{
  "latent_channels": 32,
  "decoder_norm": "groupnorm",
  "decoder_activation": "silu"
}
Rows from block 4 of the decoder of a small image VAE, named by matrix and row number. Rows with one number belong to one channel. Each number is 128 + 24 x the weight over its row's rms, rounded and kept within 0 to 255. All counts start at 0. Numbers have three digits each.
After each channel's rows are labels from the 100 images, of 14976, where the channel reaches its highest value: "strongest on" is what is common among them. Only what is clearly more common there than usual is listed. The data: dead-leaves pictures: piles of overlapping shapes. In brackets: how many of the 100, against the usual share in percent.
# convs1: 3x3 conv (decoder.decb.0.1.convs.1.weight, 16x16x3x3, standardized in use), inputs 0-15, a 3x3 kernel for each
# convs2: expand pointwise conv (decoder.decb.0.1.convs.2.weight, 32x16x1x1, standardized in use, transposed), outputs 0-31

convs1.7:142122145105166106133134139134136123127093127123138128132145142176018146105136133116149121101211100128151114137156129171056164119152136114093124127077126125111128143138132109147137140114127128117142111131110148111122134124132150203145145129136129136135136097129108118124117099093101209109129164122130135136101166138126143127126130133106134086133100135127153140134166128139118140120100133146159125113132116133122135129061133130123132
convs2.7:083127098119138121109141130165133078102110116147127145155118136107160180143107120181124113141135
strongest on: vivid (65 vs 14.3)

convs1.0:125093124116114106119123118119127118118216114119135126131155145100080137119150127128165141118115112126141120097087135141190138117090121131087109112193111113089112101116103141103128116123131123123112125228148138120134123108110125088128118089143124136135099127111129148132118156111123156091116130101101114097124179107112114100118144111146066132120123101117125118126119131124102129124089150123066125116136119111107110141186124107113115
convs2.0:128184128120126049117131113113100125151119122113119122110143123107174107122175150130124143131125
strongest on: earthy (37 vs 14.4); grey (35 vs 14.4)

convs1.2:109119133111213127131119094128135129110193108126132121164154120133130134159122127152112151157129137125143140100123116100164121146143114105109096133166105102129113105110117136130153122159130107106120114148152106106138127134137116083101114097115132146136114145140084083119115125146129105125133091115099077112126069133138158145100110091137020133119173115123132133130134125114117115137152124102072132126116123096097133120184116113121107
convs2.2:144173160127097135139136107090124126143136120095101117112150132160136109126173106121149099087171
strongest on: grey (66 vs 14.4)

convs1.12:134153140147156177134097120131125129141110127132120126125129118135129134117162136117115130111102129106134131132124132146154136121135125128140132118146140134139125156095123182104123139150111131134121119141123128116136107151113106147157102076112127115138140218147129125120114132108104122081126149124126168132120143120108198128136117126129075142140149125136051118157047134130154140114145126136000143123128133121126120131134121127115118
convs2.12:132140098132107118166157091135122117104118163104114104108108140151133145125123086187155136091150
strongest on: vivid (99 vs 14.3)

convs1.5:103149099127155125137120144133125139135057121125131134116059154168255112123100134141110126117098117136113114115152146138153138134147132129130120149043138127145134122133138144073138134160122137155119106035145149127116111153139132108129143132120135158130130106125125139127125127132130169158135136132132149120130153133129113131156120126104153102127108140147140138115168132133126131132151102148186133117142135122140125135152147131136126
convs2.5:120114129118156167108123179117151139130106157125108129131057123108113123155120147132131154142078
strongest on: grey (96 vs 14.4); shaded (85 vs 50.3)

convs1.13:132129122154126162137135142123116134135151126127053129139132127077255099140126114136096137167088126131079142132133124097182121124125120131127119099129128129073129134126112133137126105137119124160128140125151133097128133128157109113107116174131125132126129075153163120139138135145129039133131084149140130120166111140142136143123125137143074142130134127115112131121158132136137142109146127098148127136123124117138121115132130114150127
convs2.13:134109127134124160113125145086152155146179104123119121114125116140060099098136140171153142132140
strongest on: grey (62 vs 14.4)

convs1.8:081150121149117075100083132122124120119171129129127129133101129145102148138103118135101159112255107111075130126079102122134156128105100128129117140145088114129119118150102129136124096106095124147122103151143122161125139126140111070154145160155133139116098156115116137109117153147118165115107100115114132092114144126115133133111135105123133160126155133142103139099084119120128120142146123159065120146096119120142127121157114121139126
convs2.8:116123113100129106147111145095115093146154093125100097156093091128140100150154098091116092125113
strongest on: earthy (52 vs 14.4); grey (47 vs 14.4)

convs1.11:159111127105179111137144127128129125135078122127136124138135176117233076139125151112157124157045157127162114142130152120109116135103165124120122129098121122129129153125153099182095151095139115116115131093141131132117136128134158183136129117141119113134133094126135137125149102098141097125133129117124139126108104154119127128115142121129158127122115132112138122110173125131116125127088108108211142122121122141121129122043131134129134
convs2.11:135103115131127148052133111142175155117156154147144105139124135079128157097115138122148130133134
strongest on: vivid (52 vs 14.3); grey (33 vs 14.4)

convs1.1:121110131120144108133103114128130125123200113123119129135157101102178092118119136125157112142094144105101079106115117089213095134110131120095117108159106115142117115113133102098148126153119131111139142156153122146140140131127143111088097069127147122141147096153096094124111113153119157131126121092120078143143098126124168089117126110154048144111153106120123117139117122114104126135142119098066115115120118131110141115188114123118125
convs2.1:199143141127146102138131108133135140174126129086085157135146099121124108146169112113116148131132
strongest on: grey (71 vs 14.4)

convs1.4:124172129155125122137172117132133133133105119130132135134131136159087092115151127111160129110062159119136107150136136156205120139145144142117127139122163145131125144132122105038231142171120121118118117170127129100132119140119133148117124135114132142119178100147146124134112127131133088144127114149129149128128139167133117150136157127138084170126119117123131123119095152130148136148112140148039105149139148123116119118162140127127117
convs2.4:136132133195119125167127136107124152130161098123117156133185136095108106136121142159099145148125
strongest on: vivid (98 vs 14.3); large pieces (68 vs 33.4)

convs1.15:125163107114128144125136143119109125141095152122113128128124120173113124108158130158125118170200139165162134151147123121093119125125131111144137127065129142115135140154161151079087142129157135112146101107096147137137129122152081063115159092138138113149158225108156163147134132133051093112119124123141155133130183147144153134132114139111109104108107127129104108126149128142139116123116105102162147098125130111145139119135136125117140
convs2.15:121109094114192140129125146150142092121143174146122108160138177110112141138101121160124118135104
strongest on: vivid (91 vs 14.3)

convs1.10:127147139166095116126129114121126119125081135123163122135120128153101168151116147133148133118166151122181107161119127138054157153160146129139136153107128134194146134133135143123127141129155114124126104150105106173126112136118141199158104140153127139121098130103103121103103135112128211117121134100138138133106107084104107049123125127125149132128129137139106123095072099142094119149137154132116116153106146137114128111071121131128146
convs2.10:137106106104116125167096115148126123109094109146165122111129102130118123151126140112086118128050
strongest on: earthy (73 vs 14.4)

convs1.9:136157146114038104133077120124115130122112117109116124138117128131190132130111121137126130159196132144115136134143121143130144132155128123151136118095153129123131141138131123169148112126123131132134118087119141147138122113120100090116129126136145136151126101156146124160126119115120140134134127135116104112165198120142158127112102110146255103122125110122112126117152124132123131130125131088148106113094131128147131118086134125137135
convs2.9:142136074110097105097161158115146125121116110137154123120095099139124136111106136169090129153171
strongest on: cool (51 vs 14.4); vivid (42 vs 14.3)

convs1.3:120110127150163140127156144137119116112103142118127134153145087143078146166146106111118118162087112141126142117168115080155125110100115125138157131158140119144124152152170143125070162125131143116186116118132136089127092128116118163150106149152114124126157148137098174148133111147152099113149113142151124163139057110151093144145114147120018105121106151093134121131123133117130137127120119068144134134116126114158134121113142139129119
convs2.3:129122142120133146118095117149165103163113094140106085141149148125115145107118128073154072138120
strongest on: vivid (41 vs 14.3)

convs1.14:139152146150151135141157157120148129127145128129066130137138151154049156113148127124142139084138127124103142150098146136135138138098126133104119114162124132057124134110124133092151155130135120106117104135116127060123131106115100008096141088110135139139122160123138123143122136124090085092123117136118149135126161124123152141123154127107121141115132116127120125134095127118132142157176163169079136138147136123125110132162135120160117
convs2.14:101159135156110116172164126159132120119106129123107140132134194143098089131120108171129110133109
strongest on: vivid (55 vs 14.3)

convs1.6:138109140117075120136117138133124121155050123117128122134161096119111136126114127155119133161110139138132150123127123147087121127125139131133147156068160141134137121123128111184138103139121130141135145106107142142122155182120150216157114139123120124165133103157141110148173165166164100148133123153154108162131068099144100141140109140124151137124101137119074105133119112155141139103102147129199105138146130117108140106077141121126135
convs2.6:144118132121092123101095124102107118102132126150147152147123105124115108060138128146094161156084
strongest on: earthy (53 vs 14.4)